config = dict(
    encoder_norm='batchnorm',
    fusion='cross_attention',
    decoder_norm_position='pre',
    decoder_head_dim=64,
    decoder_bias='all',
    decoder_parallel_block=False,
    decoder_positions='learned',
    optimizer='adam_atan2',
    gradient_centralization=True,
    lr_schedule='cosine',
    warmup_steps=510,
    weight_decay=0.0,
)
Rows from block 9 of the image encoder, named by matrix and row number. Each number is 500 + 25 x the weight over its row's rms, rounded and kept within 0 to 999. All counts start at 0. Numbers have three digits each. After the name is the row's rms in percent of the matrix's.
# mid10: scale 2 3x3 conv (encoder.blocks.9.mid.1.0.weight, 72x72x3x3), inputs 55-65, a 3x3 kernel for each
mid10.42 099:513491492512477524506498492521504494475505478514520518504495446509493515488497452508497535512498498497522536510485523487500463552527506458506540501437559483476546522480490553498505454529487523503545524523488490487503539501556523500511515514494460442471494510457473513488573485517482495507481494485
mid10.43 102:550510521532487479496485507527490456516471488492479495494537476536491556518451500491505484523485528513534512429507500488514512531471500481530513532483466457468525496470477515518517470547481484513460516529521558571495533489477499521462513470506462517507541513516503492517514532529521492497520466525
mid10.44 099:493560484512508511512534527493520480502543474475500507508498476482528519514518526467480489472520540472492519459500504471477503533514448486512465491506504447457472531484518489467459501521504517508476443507513492483528483502559498468485532521533490464514495477488454510507492474497497501487522494558
mid10.45 097:489522542540499511500523489507502503549520514547515497529493518512470539531476487547477479528534504558515467482502477523516497488503534498491487502479488507497510522535479475497494518443483461494543460478489512471536512504534519463521539524477499502487489478491516496514475505496475509475486510449
mid10.46 097:496481501499525479520507446535526458490531502521529535541502519520512460488473501523484511502493511504466511522519492497499517497504502518498501526506505507525494488521552488483482511486504510479469515533479452466426485522488523509509479545529498432478535482451476495502526505491499511494492520537
mid10.47 098:537481503521483501492519503509453531497513512481488506518494480512540487528475506501479482520502483515524460458490511477507522525563486504464526513513444506436496494498476490551474485552478493520451474525480548506509497514476470498492530516513480464500499527505522486517486504506476475499482501488
mid10.48 101:495461495507511512484501521517510497454538536524459456560515494523508510530479498447515516456496503509499470530563515500503495479515514510519495499535497503492484522502521495500469524505506508480564477530471502475500528510479474453484468455495478510464516512524502531535528542507517519498497510505
mid10.49 099:503513471529524500514503487512468474507501488508472499521525537513533536483485530484511474496458434509478493524507533508493516527481471489486506473502480498545499501497470535540495507472528501523536477493474480496444548453517461523500524486476509464490500500522504495511464479480512475519487475528
mid10.50 102:439503493503473495506525543474519528494509464513536507511497492505481507490504504465508512511472506558519510502526507546488480453482533488482501502501487496541488483505496511450507483489529492491502487477510525532501484515475520508496512494475491478488517537537487478513523454491507480574475474513
mid10.51 099:459448461509474482499486505555487498549515463520512515467497523495472495496512509529479485487481519511567501509491471519493483482485567532510513494503504521535526476477502505505481498487511496468520483479512511521519550490509502527516485494520487490506494560528515494507521506509491504509557493503
mid10.52 096:504493544481481518488502501488501488488524497477477482510493509487483509485523537470517536529502521516532520522510489496529463488535515498493475465485515493534515489485470521510473480458506491505515491502513514513504494526543488487530564521504496499508470525458483491498490490459501428499529482496
mid10.53 100:558522490504505513460524559494500489492489505477464457496509503526481485471490538493469499450483479533482497462503473535503507524467482459510496514487542501496463454482498508500465484466464477516522490484505511510496504454478496530506519508516502503490528529537533489506501487473499467501463494506
mid10.54 102:492467530519528495470496481524484477494459498520504484506509494421489465491531495483509474457495479497499499469446465487496513511508481510487467544508523508471509510490536492514500445508512548490503453522454523539519528480490492516474464506461440532505505463484482543473448501464499513483507475454
mid10.55 100:495483469505514492484502490496467494491559499518474483512451538480487550474508525511518487490545502441509507529506537512537491447524537517451429496511523492473492509493524473517438538511541500540521503478537492526516495459469505522525477498485530495503475483504489505545499494484501532515561535497
mid10.56 099:557489494513521486454523510459515513510534523537501488529511511497510533503539514523494506499471521499535477502507451501523465505511494439480513521486507495444465540492507516521492499479512501507473488519520506529506506513494529439517490500506495480480471481533505462518480484484509505509496530491
mid10.57 100:515496510531490465496533524531505489484528498462497483538518512507496471511483459511483506482479528527495489503484542546512498469481482510517463494593505455507527548499536546552496494516512521536515517566558487541488502516458506492472488498476488510460484515499484490525516548489511487494512489479
mid10.58 100:473489493485509435544507478452471472513498474499450452531493468470509501539523466478492509510510475472522484500498507506501497487543486449485486487498500522485457498523529502486494510491488519471496456493515509509489505441459538523519442454514465495555532497491492554539506537541488504518525517482
mid10.59 101:477482501496502508473489528458457469468478477460416477521492486504510491512527500448460479466473454484501460513498474468538503493458487515528467475522498501485535531513491482511513498483533472529516467509497469512471460530540510465509533458512497493481496468481510487510487504494476552499539536536
mid10.60 104:524452455522493517484436477554454532513509518536521464484494463500462450503460481506520498526510553503503488484475492491485476464498448511503465483497500501484451500507475511509575446510497492544539503472517504514501496520485519490484471480507503496511488464496479486433454479473528513494474497473
mid10.61 100:514518547512518466480442510546552497493501491475524520478535534518532497458502474504491516480499485483497489531494489487478501497483512479492460500451501535492523534491468523506475492486479488483483498491502477480455525522510522515496504513493475521540528505497510456529469475529435476469493553480
mid10.62 101:529512492528521438532467457504501539507509535488508509511495479510507496511484520462454521458486569495490512491489519526525494470470483482499479479471495467478521520505507507458453445560510471522514491472507483516524520499481477467479486458496509531522494538509516511470521472503554510504457498532
mid10.63 099:538490476497496494534475509476481490493493501519504467491502505537525536451444515478480476459527504498531531545524519532470509454476489477509499492518467499496455504471484470448483525498468538466519516504479508519511505521478494531494486549525503492493496496514478491496527517493513488469535477513
mid10.64 103:487481481536498515511526529519458493528515534507530495497484512515507496504517494544518467506496490537517524486467457450510510487528466472521514510509510473517505426512505514531507506533535479489505501506515477502486476523522465483494500505516473502521485498492483467481510499476512508504477501527
mid10.65 099:547506514496541539535532513533516505503479512504523534529520513449451515506521526519533479480464530470488489481497471481532522538529475525533478466503456478457504482491471511497482523502540498484518507519475523474478474536483534510504493509493498486505479573511488488512504451485514457511499528510
mid10.66 099:517517516512466514509515486466504531502552519482468496462532511515535499516548500479543534553506480513468494507540488517460509506530543506497515504548531517494527501493486502478492487538494465531484482466493504516499492483525511507475491517490506442453495487484539549473549499478522535524513521534
mid10.67 101:514523524444476475488514513535479454494507482458460468510522495516491505487517497460507480506460499452536524502485521493499507484489495496509497506521563529490482483498513458515510480509481509511540504500504447513432502498483469506522508496499512541555517494540502541534527523510484515492508527462
mid10.68 098:461477516520537480518521495472547540482491504438514519491509580513527505535486547523499483471477534475566505514536514495522484516511515464476464466490538487510466487500486473534485454511495520515472543548498506489497506518542473493459483508535489537499513534484516477478508498445554479523505486517
mid10.69 097:529513515506480513492456524445460449456525476475491471497524477536491506519476497521471514521553481485503472499479507503516504479509516521545524511498501521475523502532491470481470439520522487504489549463494493553484529480516489490514485527469479479537484486457502494494497528551490468486468535468